python train.py --arch="gmlp" --model="audio frame classifier" --dataset="telephone keypad tones over noise or synthetic speech" --train_examples=39062 --gain_aug_db=6 --time_shift_ms=50 --n_mels=64 --hop_length=160 --input="log_mel" --spec_augment=false --win_length=512 --num_classes=17 --output_stride=2 --norm="layernorm" --mlp_ratio=2.67 --drop_path=0.1 --subsampling=2 --layers=8 --width=384 --label_smoothing=0.05 --residual_init="zero_last" --optimizer="adamw" --lr=0.0016 --beta1=0.85 --beta2=0.98 --eps=1e-06 --grad_clip=0.5 --ema_decay=0.999 --steps=11400 --batch_size=512 --epochs=149.4 --lr_schedule="wsd_sqrt" --decay_fraction=0.3 --final_lr_fraction=0 --warmup_steps=220 --weight_decay=0.2
Rows from block 4 of a small audio frame classifier, named by matrix and row number. Rows with one number belong to one neuron. Each number is 128 + 24 x the weight over its row's rms, rounded and kept within 0 to 255. All counts start at 0.
After each neuron's rows are labels from the 100 clips, of 14848, where the neuron reaches its largest size: "strongest on" is what is common among them. Only what is clearly more common there than usual is listed. The data: telephone keypad tones over noise or synthetic speech. In brackets: how many of the 100, against the usual share in percent.
# u: gMLP up (value half) (model.blocks.4.mixer.u.weight, 512x384), inputs 192-287
# v: gMLP up (gate half) (model.blocks.4.mixer.v.weight, 512x384), inputs 192-287
# out: gMLP down (model.blocks.4.mixer.out.weight, 384x512, transposed), outputs 192-287

u.7 [139 126  86 141 150 139 123 111  96 137 111 132 122 149 173 146 169 122  96 108 110 108  98 154 106 154 144 107 106 184 139 150 122  86 134 132 153 161 104 151  95 136 167 147 105 129 172 168 138 130 106 177  76 133  89 150 125  80 123 113 104 125 144 132 175 128 148 154 103 105 130 112 119 121 158 107  95  93 151 182 123  90 175 138 116  97 135 145 128  94 113  81 204 130 147 193]
v.7 [134 140 131 131 135 110 152 146 132 155 131 115 125 171 102 132 128 114 106  87 106 152 115 156 155 117 135 183 140 103 104 162 105 126 137 104 117  95 137 129 129 131 121 117  78 152 116 121 132 165 155 134 193 126 121 126 114 132 123  96 151 144 132 161 145 131  80 170 148 117 115 123 170 124 107  89 102 151  97 143  80 146 147 150 118 118 149 100 145 146 149 165 149 132 126 117]
out.7 [141 121 122 149 152 138 177 151 109  83 108 147 129 155 146 120 168 128 195 125 174 147 158 100 114 151 145 139 114 136 103  71 148 115 154 142 135 169 180 109 135 135 147 158  99 150 101 128 108 139 165 109 122 121 142 133 160 110 108 185 138 169 146 125 116 131 171 131 134  81 108 141  71 122 170 114 139  65 147 157 120 142 107 132 126 111 130 147 131  99 127 128 104 134 112 139]
strongest on: key "8" (94 vs 27.2); reverberation (53 vs 25.1); number of keys: 8 (34 vs 11.5)

u.363 [142  93 110 131 138 125 112 106  94 153  95  69 145 143 160 114 106 148  65 132 111 108 124 135 152 181 125  73 155 162 153 181 136 103 123 123 157 127 118 162  97 120 168 168 107 100 178 160 109 119 104 154  83  98  95 113 142  81 133 115 107 133 147 137 133 150 147 134  80 118 135  95 149 149 145 129 134 139 143 154 154  78 139 124 134  91 120 133  86 102 150  97 182 146 146 171]
v.363 [107 139 154  95 127 135  97 152 131 119 132 107 103  78 158 150 139 150  93 139 109 140 106 135 172 156 123  57 115 122 153 165 164 111  82 124 151  66 123 121 139 126 126 144 118 157 127 114 107 143 100 142 142 112 122 133 133 149 159 127  89 103  92 160 142 102 104  89 157 120 139  96 130 186 131 139 145 155 141 126 119 117 103  99 143 103 113  91 120 126 106 129 146 145 142  93]
out.363 [111 142  83 166 173 101 149 136 139 102 129 129 169 173 151 111 107 133 165 125 123 117 143 121 117 143 124 135 141 124 125 101 121 130 157 168 134 177 143  87 147 117 147 129 116 108 144 138 150 129 161 101 124 139 121 130 114 110  99 162 111 165 181  67 108 143 159 120 112 116 147 117  87 139 147 125 134  82 132 142 150 129 137 139 154 143 137 168 131  91 126 126  93 153 106 137]
strongest on: key "8" (100 vs 27.2); number of keys: 9 (38 vs 11.1); number of keys: 8 (30 vs 11.5)

u.91 [129 136  91 132 130 162 115  98 150 132 106 154 114 122 125 121 115 128 142 107  88 104 107 147 125 149  58 146 113 139 160 123 118 132 128 147 111 108 121 150  81 134 119 150 143 114 173 100  57 140 109 158  88 134 145 102 143 130 130 103 106 153 112 104 140 126 142 117 121 116 149 125 117 130 116 101 113 117 142 127 177 106 155 132  68 176 144 143 102 138  97 147 129 137 123 115]
v.91 [129  99 101 139 144 118 130 164 100 121 127 111 133 100 109  97 149  98 130 141  99 125 153 129  89 132  96 137 135 122 112 167 162 160 116 103 112 128 128 151 105 134 130 130 121 109 151 138 133 144 127 156 130 105 141  97 116 123 161 131  93 119 160 131 145 132 127  99 115 134 162 170 185 135 113 105  39 142 133 131 138 119 143 111 125 104 169 101 108 146 157 149 154 142 170 170]
out.91 [163  96 175 115  72 122 120 133 141 117 118  94 119 149  88 141 144 154 130 125 159 141 132 100 101 108 148 113 148 126 165 132 109 105 156 126 150 184 100 111 159 104 123 121 127 178 128  80 142 119 145 122 158 123 105 135 169 107 127 127 124 127 130 105 123 147 142 128 156  65 110 147 111 125  91 197 124 122 165 127 127 121 128 122 160 123 125 118 147 144  95 124 108 122 118 153]
strongest on: key "8" (63 vs 27.2); number of keys: 8 (33 vs 11.5)

u.136 [169 133 140 128 108 129 112 160 141 156 143  88  79 156 120 122 139 136 154 145  81 101  83  97 103 127 144  95 131 185 128 141 155  89 137 136 149 149 112 137 119  89 110 173 103 144 129  99  92 129 123 114 117 111 128 152 133 147 166 168  82 131  89 140 150 111 108 130 115 138  68 135 116 170 140 151 124 109 113 143 119 102 133  76  75 138 137 185 120 140  95 144 143 111 155 156]
v.136 [137 129 158  96 101 116 141 122 113 105 126 112 125 112 179 135 107 102 110 129 108 123 155 176 150 150 111 145 118 115 148 119 100 118 118 134 124 120 137 144 134 120 135 139 111 136 149 128 136 147 151 117 124 130 117 135  91 144 171 150 101  99 123 153 110 116 146 129 127 131 180 124 100 157 103  84 110 157 107 142  99 128 181 165 127 110 149 168 110 133 174 115 146 131 183 125]
out.136 [124 111 102 120  96 101 106  85 127  94 100 144  94 110 128 144 123 114 127 128 124 136 125 124 151 117 112 102 121 117 110 110 170 139 122 106 125 131 126 120 128 145 152  97 134 113 112 173 130 153 138 186 129 188 137 142 107 137 143  92  96 167 114 127 163 114 133 149 138 160 127 112 102 174 100 112 122 132 110 110 121 161 117  99 127 152 146 121 115 124 194 159 153 118 119 130]
strongest on: key "D" (66 vs 26.2); key "0" (65 vs 27.4); number of keys: 9 (40 vs 11.1); number of keys: 8 (30 vs 11.5)

u.393 [158 148 142 133 117 145 109 162  89 138 120  84 102 203 114  88  63 133 118 155 111 113 143 101 135 160 136 112 157 176 173 154 129 103 151  55 183 125 132 144 117 124 170 163 103 147 136 119 175 110 147 129 107 123  97  81 114 139  97 156 145 150 126 108 136  97 119 170 116 139 149 116 117 115 154 128 118 160 146 180 154 147 132 129 116 123 128 135 105 141 149 103 175 119 113 159]
v.393 [182 146 145 150 109 137 128 171 101  95 157 105 114 105 102 113 148 109 134 126 159  81 171 127 105 152 154 154 124 145 133  97  93 162 113 144 139 121 157 173 123 146 124 192 114 115 124  81 109 130 150 143 142 117 140 131 115 122 147 151 147 104 127 126 119 129 124 131 120  88 117 180 123  96 127  91 116 104  99 151 109 144 160 148 128 119 142 153 141 137 164 110 145  88 144 136]
out.393 [141 106 102 141  90 148 122 107 103 136 114 119 106 177 119 186 118 148 109 102 114  92 100 147 135 110 116 145 143 117 130 120 142 113 116 123 120 118 146 150 164 118 123 135 140 150 126 125 107 107 119  96 108 139 143 156 161 131 125 114 139 112 141 141 135 103 183 162 158 181 104 170 118 106 103 123 148 147 127 159 110 109 117 138 106 116 142 133 109  98 125 178 110 134 154 110]
strongest on: key "8" (82 vs 27.2); number of keys: 6 (29 vs 10.8)

u.162 [114 160 119 136 126 116 149 129  96 123 116  95 124 163 137 153 110 153 136 109 121 130 103 152 126 138 155 137 158 106 144  99 129 151 121 103 117  98 159 156 155 137 127  70 154 145 112 194 152 112 114 137  97 147 128 138 110  77 145 144 162 177 129 173 112 101 113 105  92 165 133 141 163 148 139 111 114  96  90 164 118 129 126 117 121 161 115 167 106  81 129 132 138 134 146 167]
v.162 [163 109 129  92  99  84 138 135 123 108 138 110 133 143 109  95  72 128 135 135  96 130 134 128 103 130 145 164 104 111 129 119  77 104 131  91 112 153 115 169 119 136 102 156 140 112 145 131 141 153 139 186 167 153 146  93 105 164 166 137 141 119 132 116 140 153 124 166 144 103 133 104 128 124 130  96 143 149 112 165 154 156 156 142 143  99 156 135 118 166 142 122 132  84  85 145]
out.162 [125 102 120 112 136 160 109 100 132 109 106 132 132 109 131 120 161 101  98 126 126 135 168 101 123 149 140 133 114 143 121 154 136 128  97 126 146 140 141  82 124 108 158 137 121 134 131  67 131 123 109  97 107 143 110 135 169 131 141  92 143 109  92 135 129 134 123 125 128  90 110 108 125 115 127 125 124 118 150  96 118 130 138 109 136 117 105  74 155 175 140 148  83 144 109 125]
strongest on: key "#" (100 vs 26.4); reverberation (58 vs 25.1); first key: # (34 vs 6.1); last key: # (25 vs 6.5)

u.27 [134 147 136 165 100 143 133 161 122 113 153 134 110 116 143 137 127  84 101 150 132 126 109 145 113 141 141 103 135 158 152 115 135  81 124 145 127 164 113 131 144 144  63 112 113 168 112 176 111 142 109 112  82 146 150  96 155 152 139 119 121  91 108  89 138 144 176 110 135 150  97  68 124 145  98 126  93 107 111 174 186 135 176 128 114 105 121 127 121  69  70 101 142 100 146 170]
v.27 [135 147 138  98 165 136 115 146 126 119 114 107  88 137 130 116  81 130 117 135  91 137  86 172 115 126 143 159 142 113 153 115 127 115 125 152  83  96 171 165 153 164  92 138 136 137 107 154 147 134 163 126 161 135 154  99 104 161 127 147 145 137 154 165 139 117  94 146 112 147 131  99 187 134 110 119 132 171 117 137 154 127 171 168 132  87 103 128 122  86 129 139 128 127 166 117]
out.27 [123 156 133 103 171 107 162 131 118 130 132 121  88 155 116 154  82 107 122 131 104 120 133 135  93 102 127 163 138  95  97  99 130  85 128 145 122  93 142 105 135 139 110 168 149 113 131 152 150 116 110 103 120 111 145 101 103 141 167 152 177 106 129 110 134 150 132 150 117 134 121 120 133 120 107 127 163 149 152 159 123 142 133 140 155 110  71 153 111 136 116 116 137 106 182 128]
strongest on: key "#" (100 vs 26.4); first key: # (36 vs 6.1)

u.317 [147 100 135 131  99 146 115 149 126  86 162 118 113 132  92 134 118  98 128 131 146 131 158  96 141 166 131 131 131 127 145 148 106 136 164 121 151 121 112 109 161 107 110 131  83 101 141 117 168 127 151  87 137 173  93 171  89 103  98 158 157 149 169 115 120 148 130 176 112 105 135 165 161 122 109 108 105 142 123 159  97 141 109 134 158 123 144 108 145 152 140 153  88 115  89 166]
v.317 [137 124 112 126 124 151 108 122 132 109 126 120 103  84 165 152 135 135 143 109 111 112 117 135 166 170 145 140 129  91 123 171 121  89 128 145 106 145 134 113 158 118 133 114 142 135 147 152 143 153 134 137 109 130 113 146 132 101 103 177 113 129  98 148 137 116 142 110  82 147  92 160 126 147 140 126 102 135  96 158 143 154 118 135 121 143 134 116 133  83 127 150  93 127  94 138]
out.317 [142 136 101 126 128 120 137  97 165 115 136 131 119  85 153 107 119 136 137 156 168 134 147 132 114 159 136 158 115 126 118 127  89 115 143 121 122 108 166 118 139 102 115 125 125  95 154 151 111 128 136 118 113 124 118 156 163 143 108 152 147 153 131 156 172 143 113 137  70 125 102 131 168 105 164 115 111 133  96 141 138 183 125 133 129 142 136 140 149 111 123 137  99 110  95 123]
strongest on: reverberation (92 vs 25.1); key "6" (72 vs 26.4)

u.326 [106 184 118 124  92 128 102 146 164 135 148 152 107 107  94 118 122 143 166 137 180 117 125  86 114 155 159 102 144 149 154  92 114 101 139 129 183 166  83 118 107 118 125  96 129 103 149  96 105 154 121 155  93 115 105 142 137 119 103 126 119 138 114 128 117 107 153 112 113 136 124 149  98  70 154 118 105  85 140  99 134 142 126 117 114 111 136 111 122 114 142 122 107 141 131 114]
v.326 [108 106 114 166 156 108 125 121 115 117 128 169 128 104 173 114 184 148 133 152 168  81 101 129 137  98 185  88  82 139 126 119 143 164  81  88 150 112 109 113  88 144 101 144 128 122 139 108 135 161  84 120 134 135  98 135 131 120 134 155 155 129 112 132 127 121 105 136 118 147 109 166 149  98 136 111 134 139 119 132 118 109  83 138 108 137 103 108 141 162 116 108 117 132 113 115]
out.326 [107 112 113  59 132 110 101 141 114 163  92 132  92 100 152 181  88  81 117 115 131 166 121 159 182 124  64 105 133  84 158 149 165 112  82 107 102 108 103 108 135 138 157 114 109 130 106 172  90 130 117 145 127 120 157  88 148 148 180  97 122 126  52 159 140  94 141 133 140 172 137 117 145 125  76 119 109 166 107 102 126 119 104 125  95 138 127  94 127 135 144  86 141 117 119 120]
strongest on: reverberation (100 vs 25.1)

u.22 [ 79 137  93 130 156 138 130 147 135 169 141 152 110 121 125 112 170 105  87 132 122 149  66 142 121 141 105  98 135 121 131 135 190 155  76  96 118 111 141 110 126 150  78 124 118 121 126 153 120 120 101 120 113 114 158 116 164 153 109 106 114 140 116 149 162 122 101 121 113 150 115 114 179 137 143 134  94 162 109 130 127 109 126 107  84 146 112 111 143 152 103 124 152 130 135 147]
v.22 [131 114 141 102 101 111 117 151 127  87 104 143 115 163 129 120 146 124 101 149 156 119 102 158  93 137 119 140 122 154 138 120 107 131 151 130 102 163 145 121 115 151 110 138 129 135 136 124 145 157 163 129 123 101 128  92 137 126 145 158 106 137 132 121 152 151 112 157 119 112 110 100 112  84 150 128 109 124 151 147 158 142 117 133 148 109 135  93 146 101 163  87 113 121 130 106]
out.22 [164 101 143 121 116 145  99 147 124 109 137 140 137 101 138 173 105 111 122 122 117 111 174 112 143 120 136 153 117 127 189 127 105 105 176 157 113 154 129 128 146 119 144 152  86 164 122  86 148 138 143 103 168 136  59 137 103 116 161 148 150 115 126 115  68 138 147 136 163 102 167 151 112 159 118 117 152 107 131 144  88 132 135 180 156 119  92 125 130 139 140 127 100 132 147  96]
strongest on: key "D" (67 vs 26.2); number of keys: 8 (46 vs 11.5); number of keys: 9 (30 vs 11.1)

u.485 [135 139 118 148 143 132 139 128 108 107 128 139 135 158 181 124 119 146 150 142  93 117 124 117 119 168 127  89 102 197 147 162  82 101 187 140  84 150 107 133  94 104 150 134 114 137 168 141 124 147 115 133 114 141  98 132 115  91 150 109  96  96 153 123 123 116 107 123 111 125 143 111  84 149 139 109 105 131 148 174 128 108 149  80 120 133 119 143 101 130 125  97 159 143 140 181]
v.485 [147  98 130 127 117 128 134 183 109 125 133 108 131 129  73 120 146 113 100 135 167 125 163  92 101 182 166 121 127 163 139 129  81 121 132 112 148 123 106 135 108  95 111 160 108 116 158 108 125 112 124 156  80 132 127  86 138  65 153 142 124 121 161 157 106 152 135 104  81  71 117 160 144 127 138 118  82  71 101 148 148 121 168  92 174 108 112 128 116 149 141  99 153 117 124 206]
out.485 [134 120 103  94 126 138 113 122 161 118 161 158 112 105 126 113 144 144 131 133 151 126 108 149 141  97 114 168 100 121  97  91 112 153 110 113 109 138 168 148 124 154  71 139 235 143  97 128  98 133 144 103 108  95 183 116 167 147 131 180 114 115 115 162 126 156 145 131 153 182 103 151 110 106  99 154 163 149 113 118 118 130 112 166 115  80 108 103 120 127  97 118  98 145 171 128]
strongest on: key "8" (100 vs 27.2); first key: 8 (32 vs 6.2); last key: 8 (29 vs 6.3)

u.112 [113 133  99 127 158 125 121 111 127 109 116 101 150 140 177  94 142  92 149 120 132  65 107 119 123 116 128 127 119 146 119 161 111 124 141 111 102 138 157 122  78 132 143 150 130 128 115 103 150 112 104 138 138 122 135 100 101 138 162 158 122 105 157 119 177 167 129 152 146 133  88  95 188 135 141 176 146 127 110 104 112 130 103 169 153 127 107 167 164 132 149  85 129 147 113 116]
v.112 [122 110  85 129  96 124 108 133  88 127  90 122 135 162 120 126 112 139 120 138  99 145 121 136 138 126 109 129 167 137  82 170 158  97 152 133 115 164 119 105  51 120 121 169  83 156 109 127 130 115  65 116 161 129 117 145 147  96 136  63 147  92 131 125 158 165 153 159 124  87 142  79 137 128 130 135 104 156 148 100 114  92 134 120 152 106 135 159 133 134  99 142 122 150 116 144]
out.112 [133 136 134 152 141 132 113 123  98 125 186 126 129 123 107 140 147 138 120 138 157 117 108 149 109 169 105 149 107 136 118 105 123 158 137 139 167  93 142 152 160 174 168 171 146 102 151 153 142 131  86 117  74 127 123 110 111 154 108 163 111 144 101 141 101  89 120 101 107 157 157 168 117 190 147  91 140 159 114 183 130 134 139 146 106 141 140 118  89 137  89 127 143 104 140 151]
strongest on: speech (97 vs 35.5); number of keys: 1 (50 vs 10.9)

u.253 [133 148 135  97 103 131 127 121 141 127 106 123 174 168 140  74 132 133 141 125 107 119 121 115  99 191 131 134 121 124 148  98 132 123 159 142 141 165 156 116 142 141 117 105 140 137 104 151 120  98 142 106  98 156 131 147 120 135 120 131  99 149 142 152 148 129 147 146 129 140 108 107 144 122  82  86 106 108 129 144 129 132 100 139 109 109 152 126 153  98 117 135 107 164  99 129]
v.253 [123 138 131 137 119 157 114 122 142 117 141  97 130 142 101 120 156  96  76 127  98 153 111 176 117 126 124 109  99 161 138 102 116 137 108 112 145 117 117 141 147 130  85 122 107 146 128 162 115 124  90 170 100 155 163 138 162 153 128  92 113 118 126 138 131 123 119 133 124 128 119  81 168 108 101 124 105 126 151 130 185  72 165 136  98 117 161 132 126 144  75 111 198  49 125 185]
out.253 [130 106  88 153 138 137 128 107 151 151  90 139 148 135 149 109 139 135  98 113 162 125 167  92 139 144 100 108  96 138 107 156 155 118 133 136 102 121 164 117 116  96 175 157 111 122 144 110  83 112 127 118 108 169 145 126 134 121 122 103 135 140 104 106 162 132 134 112 144  75 133 104  95 113 172 160 132  93 143  67  79 146 151  98 139 136 125 125 151 103 132 132 102 136 121  81]
strongest on: key "#" (70 vs 26.4); speech (67 vs 35.5); reverberation (52 vs 25.1)

u.218 [158 150  95 195 134 126 132 125 110 126 152  95 156 172 145 100 139 176 140 155  89  86  97 120  87 132 160 133 116 146 133 146 109  73 149 117 108 164 117 112  87 138 109  97 146 139 143 100 153 141 137 129 145 135 114 143 104 127  98 148 165 143 152 135 141 114 103 162 122 119 139 134  89 111 130 122 142 147 109 116 128 125 123 175 161 111 117 141 132 158 112 106 119 133 135 144]
v.218 [164 152 124 170 105  85 146 126  88 128 124  83 117 157 166  98 100 146 118 135 129 115  93 130  77  87 186 130 134 170 139 120 125 122 166 105 144 137 129 112 136 108 119 141  76 135 139  99 125 148 136 120 160 111 135 144 140 137 156 108 149  95 144 107 163 123 116 168 125 114  91 122 147 130 129 128 169 141 140 125 123 150 111 154 129 141 156 143 147 134 165  97 130  94 112 102]
out.218 [ 68 109 140 125 130 107 155 117 160 123 126 170 108 131 115 150 148  93 132  81 180 153 120 126 150 144 139 103  88  93  99  72 179 195  92 134 131 146  91 140 126 121 108  94 137  95 126 132  96 123 124 134 149 117 146  93 133  98 136 143 153 179  66 136 120 130 139  78 161 124 123  90 116  94 144 167 114 160 102 136 129 140  57 102 125 150 129 112 108 105 102 117 112 120  99 123]
strongest on: speech (63 vs 35.5); pink noise (54 vs 17.5); white noise (39 vs 17.3)

u.364 [103 122 114 145 136 130 175 115 158 129 156 129  88 101 153 126 178 105 122 103 119 148 103 184 171 115 111  90  74 136 126 154 131 150  90 132 112 114 120 123 145 156 122 164 102 120 145 185 119 142 111 109  81 144 157 114 161  72 149 107 158 102 101 175 111 133 116  92 110 146 134 108 102 138 144 140 118 133 148 155 170  78 188 104 123 159 129 103 138 105 102 102 138 145 114 137]
v.364 [140 121 129 119 177 127 147  93 132 120 150 103 127 145 161  85 121 116 175 152 126 119 129 161  85 148 114 135 116 159 101 117 163  75 135 143 105 130 136 141 152 151 111 129 107 103 124 162 139 112 117  98 142 149 157  81 119 128 141 112 124 118 134  99 160 155 138 140 126 138 123 128 137 113 121 148 111 119 145 137 179 109 155 156 113 121 122 140 100 119  95 117 121 143 131 157]
out.364 [106 152  88 141 161 122 128 125 189 131 179 123 148 120 107 126 122 119 102 139 112 101 108 112 122 118 155 116 119 103 103 119 164 144 112 135 131 165 120 106 143 138 131 121 140  99 134 154 116 103 146  99 109 115 117  87 121 143 154 149 160  80 139  93 138 162 126 160 127 144 149  81 109  99 167 169 136 129 157  98 157 123 101 141 102  84 125 144  78 109  95  82 135 127 142 171]
strongest on: key "#" (100 vs 26.4); reverberation (61 vs 25.1); key "C" (53 vs 26.5)

u.493 [155 152 110 104 129 113  99 153 133 181 109 128  88 154 167 120 125 159  91 138  89 134 123 108 146 112 128 129 135 153 131 100 150 130 138 112 124 131 155 125 129 163  93 136 130 105 138 157 114 106 135 114 139  77 156 119 160 122 128 121 128 109 121 127 135 141  82 152  89 133 114 119 155 136  88 159 124 144 102 149 179 114 145 100  97  95 149 129 115  90 130 102 179 100 207 128]
v.493 [ 84 124  88 151 112 143 129  97 106 123 135 128 132 140 134 110 133 141 134 104 126 134 130 158 136 152 122  96 103 169 132 147 137  94 120 129 107  96 138 119 109 118 115 152  69 130 129 120  97 113  81 131 119 179 154 143 160 113 135 119 141 137 166 166 165 122 106 107 132 107 175 137 142 101 142 106 123 102 124 130 128 153 120 106 157 137 136 151 122 112 100 165 132 163 121 148]
out.493 [124 123 114 143 144 129 107 130 126 124 129 134 100 123 138 152 123 146 138  96 119 131 190 141 118 115  98 137 105  83 115 135 164 151 103 132 124  78 146 124 153  80 117 136  95 107 118 139 139 107 123  93 180 123 148 110 159 122 146 169 146 146 152 141 130 115 106 116 162 101 140 164 103 134 126 126 168 153 105 147  79 174  87  86 168 161 114 145 147 113 166 156 102 153 165  84]
strongest on: key "D" (97 vs 26.2); last key: D (30 vs 6.2); number of keys: 8 (29 vs 11.5)

u.306 [151  90 155 152 107 127 113 158 137 102 161 127 130 115  98 156 106  92 112 158  96 158 134 187 148 146 140  87 130 126 171 155 125 112  86 137 152 130 103 168 139 105  66 120 108 125 122 137 159 164 105 133 138 152 109 137 155 156 132 168 158 134 130 123  85 129 129 106 122 129 123  94 170 163 161 156 116 179  99 165 137 132 165 133 156 103 132 110 124 139 111 143 134  86 144 189]
v.306 [147 100 139 118 137 151 104 123 100  77 103 114 135 116 149 114 116 132 147 120 140 143 166 148 160 108 105 123  83 166 148 128 154 153 102 143  99 141 106 149  75 133 154 177 106 141 134  97 170 130 128 137 152 133 123 161 123  86 132 107 148 116 150 153 131 112 102 156 114 112 171 174 157  96 130 124 118 152 129 137 127 147  96 105 128 134 153 114 106 119 125 152  90 154 141 180]
out.306 [123 177 118 132 133 101 149 118 173 141 142 109 113 139 114 120  93 155 124 106 185  94 186  92 129 112  90 132 134  98  89 149 172 153 131 105 123  95 149 143 125 129 162 162  96  79 161 113 110 123 119 115 141 115 146 113 117 143 141 131 142 129 106 127 166  88 157 176 136 137  90 116 120  96 144 122 154 108 130  82 107 187  83 147 140 142 100 154 111 125 171  89 117 154 134  64]
strongest on: reverberation (100 vs 25.1); key "5" (64 vs 26.9); key "9" (55 vs 27)

u.187 [154 148 105 127  98 158  91 139 110 118 122 151 172 154 153 148 166 140 135 107 125  86 131 173 149 145 149 143 130 128 188 152 117 113 139 137 144 112 114 108 145  84  94 109 142 160 159 128  99 135  82  87 100 114 100 139  88 117  90 129 105 136 151  96 134 144 124 128 105 137 101 136 122 167 127 132 126 141 116 166 120 137 103 144 103 144 139 125 147 123 103 149  99 107 122 148]
v.187 [ 66 111 122  82 140 139 190 109 148 145 112 163 130 146 148  74 102 110 143 143 110 129  39  97 117 120 103 115  83 143 152 135 122  95 127 124 154 113 120  83 119 163  76 126 169 137 104 135 155 132 143 109 156 107 121 122 117 144 134 168 135 102 118  97 160 148 138 167 107 139 135  85 131 114 137 165 163 133  65 121 149 122 115 129 110 138  91 131 137 157 130 116  99 103 124 119]
out.187 [137 149 117 115 163 114 127 139 134 198  88 126 148 128 148  97 145 108  84 130 142 114 120  74 103 129 163  95 130  99  90 106 113  81 116 150 153  72 107 128 115  96 122 188 156  94 136  94 105 114 118 132 129 140 118 125 149 173 183 123 112 162 111 125 143 143 127 146 105  99 123 129 111 120  96 134 119 110 135 135 125 118  95 118 154 170  90  97 140 182 149 118 182 105 118 103]
strongest on: reverberation (69 vs 25.1); key "4" (67 vs 26.8); key "7" (56 vs 26.7); number of keys: 8 (28 vs 11.5)

u.39 [194 120 149 127 118  92 133 122  92 143 133  91  86 148 106 121 113 139 153 135 141 144 128 110 135 117 152 118  92 133 141 175 156 125  99 109 177 155 138 147 116 131 125 141 111 126 111 109 122 114 134 135 129 117 153 141 168  88 158 146 145  67 132 151 135 133 133 109 134 105 126  99 111 140 102 175 109 176 122 121 149 131 177 130 138  70 112 131 121 125 128  94 145 128 152 147]
v.39 [ 97 115  92 153 138 131 152 134 117 178 115 140 173 125 118 101 138 100  91  89  85 124 125 161 107 134 119 106 104 110 132 125 127 152 123 103  94  70 116 115  94  84  85 130 137 113 123 156 118  96  94 120 156 109 132 147 106 134 125  99 133 118 144 162 156 135  77 127 109 137 149 121 144  85 149  79 118 121 117 123 127 131 111 108  96 131 139 124 149 141 149 140 136 140 142 123]
out.39 [139  90 142  98 161 135 149 136 117  90  77 153 132  99 110 163 106 113 141 159 142 103 157 137 143 135  96 140  74 123 141  90 131 101 163 128  87 127 108 147 140 164 160 117 116 101 130 127 154 142 109  90 142 148  95 109 133 105 115 165 119 121 123 116 133 135 146 167 143 140 136 156 125 121 100 151 143  93 121 115  99 149  71 149 161 119 112 158  98 163 149 126 142 109 145 111]
strongest on: number of keys: 8 (41 vs 11.5); number of keys: 9 (35 vs 11.1)

u.184 [156 101  93 118 135 130 110 144  91 139  99  84 142 148 155  98 123 151 105 137 120  90 127 110 141 199 133  74 126 174 123 137 145  90 134 113 147 148 128 121 121 134 156 132 124 106 173 145 121  91  81 145  88 121 103  99 122  84 126 142  81 150 169 140 136 164 135 155  74 110 141 119 170 157 139 135 105 135 142 169 120  99 149 115 116  98 151 141 124 120 132 133 150 174 135 192]
v.184 [141 148 160 132 130  82 109 148 141 129 104 123  96 143 162 143 137 157 125 115 125 127  53 138 141 156 144  93 108 149 157 156 139 122 126  95 147 102 131 161 156 135 139  98 110 159 113 150 132 133 128 168 134 116 150 151 115 123 167 113  87 123 115 114 167 112 108  97 148 141 116  68 112 154 151 148 103 133 131 168 120 140 170  97 110 123 127 135 124 132  80 147 177 153 158 132]
out.184 [117 126 125 134 170 147 121 126 153  87 110 133 148 133 123 102 110  93 153 111 115 135 187 101 113 131 115 133 140 110 143 110 145 121 151 163 106 158 159  55 155  81 168 143 137 113 142 131 118 111 109  81 167 131 118 130 119 126 122 142 116 149 142  81 113 156 155 112 124 107 158 152 136 117 119 132 143  95 153 111  81 132  94 144 172 159 121 126 155 132 144 135  87 153 115 116]
strongest on: key "8" (92 vs 27.2); number of keys: 9 (45 vs 11.1); first key: 8 (27 vs 6.2); last key: 8 (25 vs 6.3)

u.31 [ 92 120 125 104 134 110 141 156 102 140 133 131  97  94 114  92 139 135  90 129 144 144 113 106 116 184 160  90 122 123 146 139 137 159  99 129 126 112 102 115  98 154 136 122 152 161 140 112 144 118  91 150 130  90 115 101 106  89 153 138 140 106 129 185  94 119 156 133 118  86 128 147 138 158 160 102 130 121 104 141 123 121  98 119 143  89 117  94 129 139 106 103 173 138 111 170]
v.31 [139 149 130 157 143 110 126 106 158 134 101 107 119 157 173 137 111 150 113 117 153 110 107  88 120 163 149  92 115 173 175 149 121 143 142 134 145 118  99 106  86 166 179 144 128 144 153 145 122 139 151 177 125 124  90 109 129  87 104 126 148 175 145 124 171 116 127 125  85 116 124 106  82 149 170 130  86 130 118 175 155 125 107 103  74 148 148 124 128 137 106 120 174 119  94 146]
out.31 [ 90 137  78 162 175 115 139 126 133 145 109 110 105 106 143 118 137 113 108  72 169 124  84  89  81 144 147 149 146 151  65 142  95 165 128 140 178 141 121 108 105 110 128 174 143 106 113 118 125 106 118 134 107  94 129 160 128 115 151 109 158 131 105 119 101 143 137 166  94  87 100  99 145 144 118 132 136  96 136 111 139 134 149 119 139 148 143 140 117 134 124 107 149  84 131 122]
strongest on: key "8" (86 vs 27.2); reverberation (83 vs 25.1)

u.78 [163  74 107 126 135 123 127 115 107 140 124  74 152 163 131 117 117 152 101  63 144 146 165 123 101 123 143 102 105 139 107 141  99 123 127 121 150 131 154 116  82 111 135 134 119 112 126 102 139 112 129  77 166 117 117 126 140 104 144 116 168  80 123 131 136 171 115 158 121  98 151 119 139 115 134 142 151 161 126 140 120  99 147 137 132 102 145 127 153 131 143  82 111 124 182 191]
v.78 [155 107 129 130  97 114 111 134 132 175 144  85 102 132  86  98 111 174 141 145 175 119 157 126 152 133 129 104 123 132 126 133 153 131 122 115 134 147 138 145  81 149 128 149 117  95 129 117 117  82 151 112 118 148 140  98 139 121 108 148 161 116 107 138 117 148 136 114 120 101 135 104  78 100 136 121 146 145 147 131 140 118 152 137 164  89 120 161  73 143 157 141 136 121 218 156]
out.78 [127  48 115 118 109 131 122 132 154 126 142 139 156 148 167 149 122 102 118 106 108 129 162 155 132 134 100 123 119 141 105 110 131 134 137 127 113 149  94 109 100  91 159 139 136 119 121 110 127 137 116  92 166 101  70 111 124 109 122 139 134  50 166 133 135 135 130 118 195 118 111 140 144 143 136 136 159 142 158 104  68 120 109 160 166 171 107 101 114 122 129 104 130 134 134 153]
strongest on: reverberation (56 vs 25.1); number of keys: 8 (28 vs 11.5)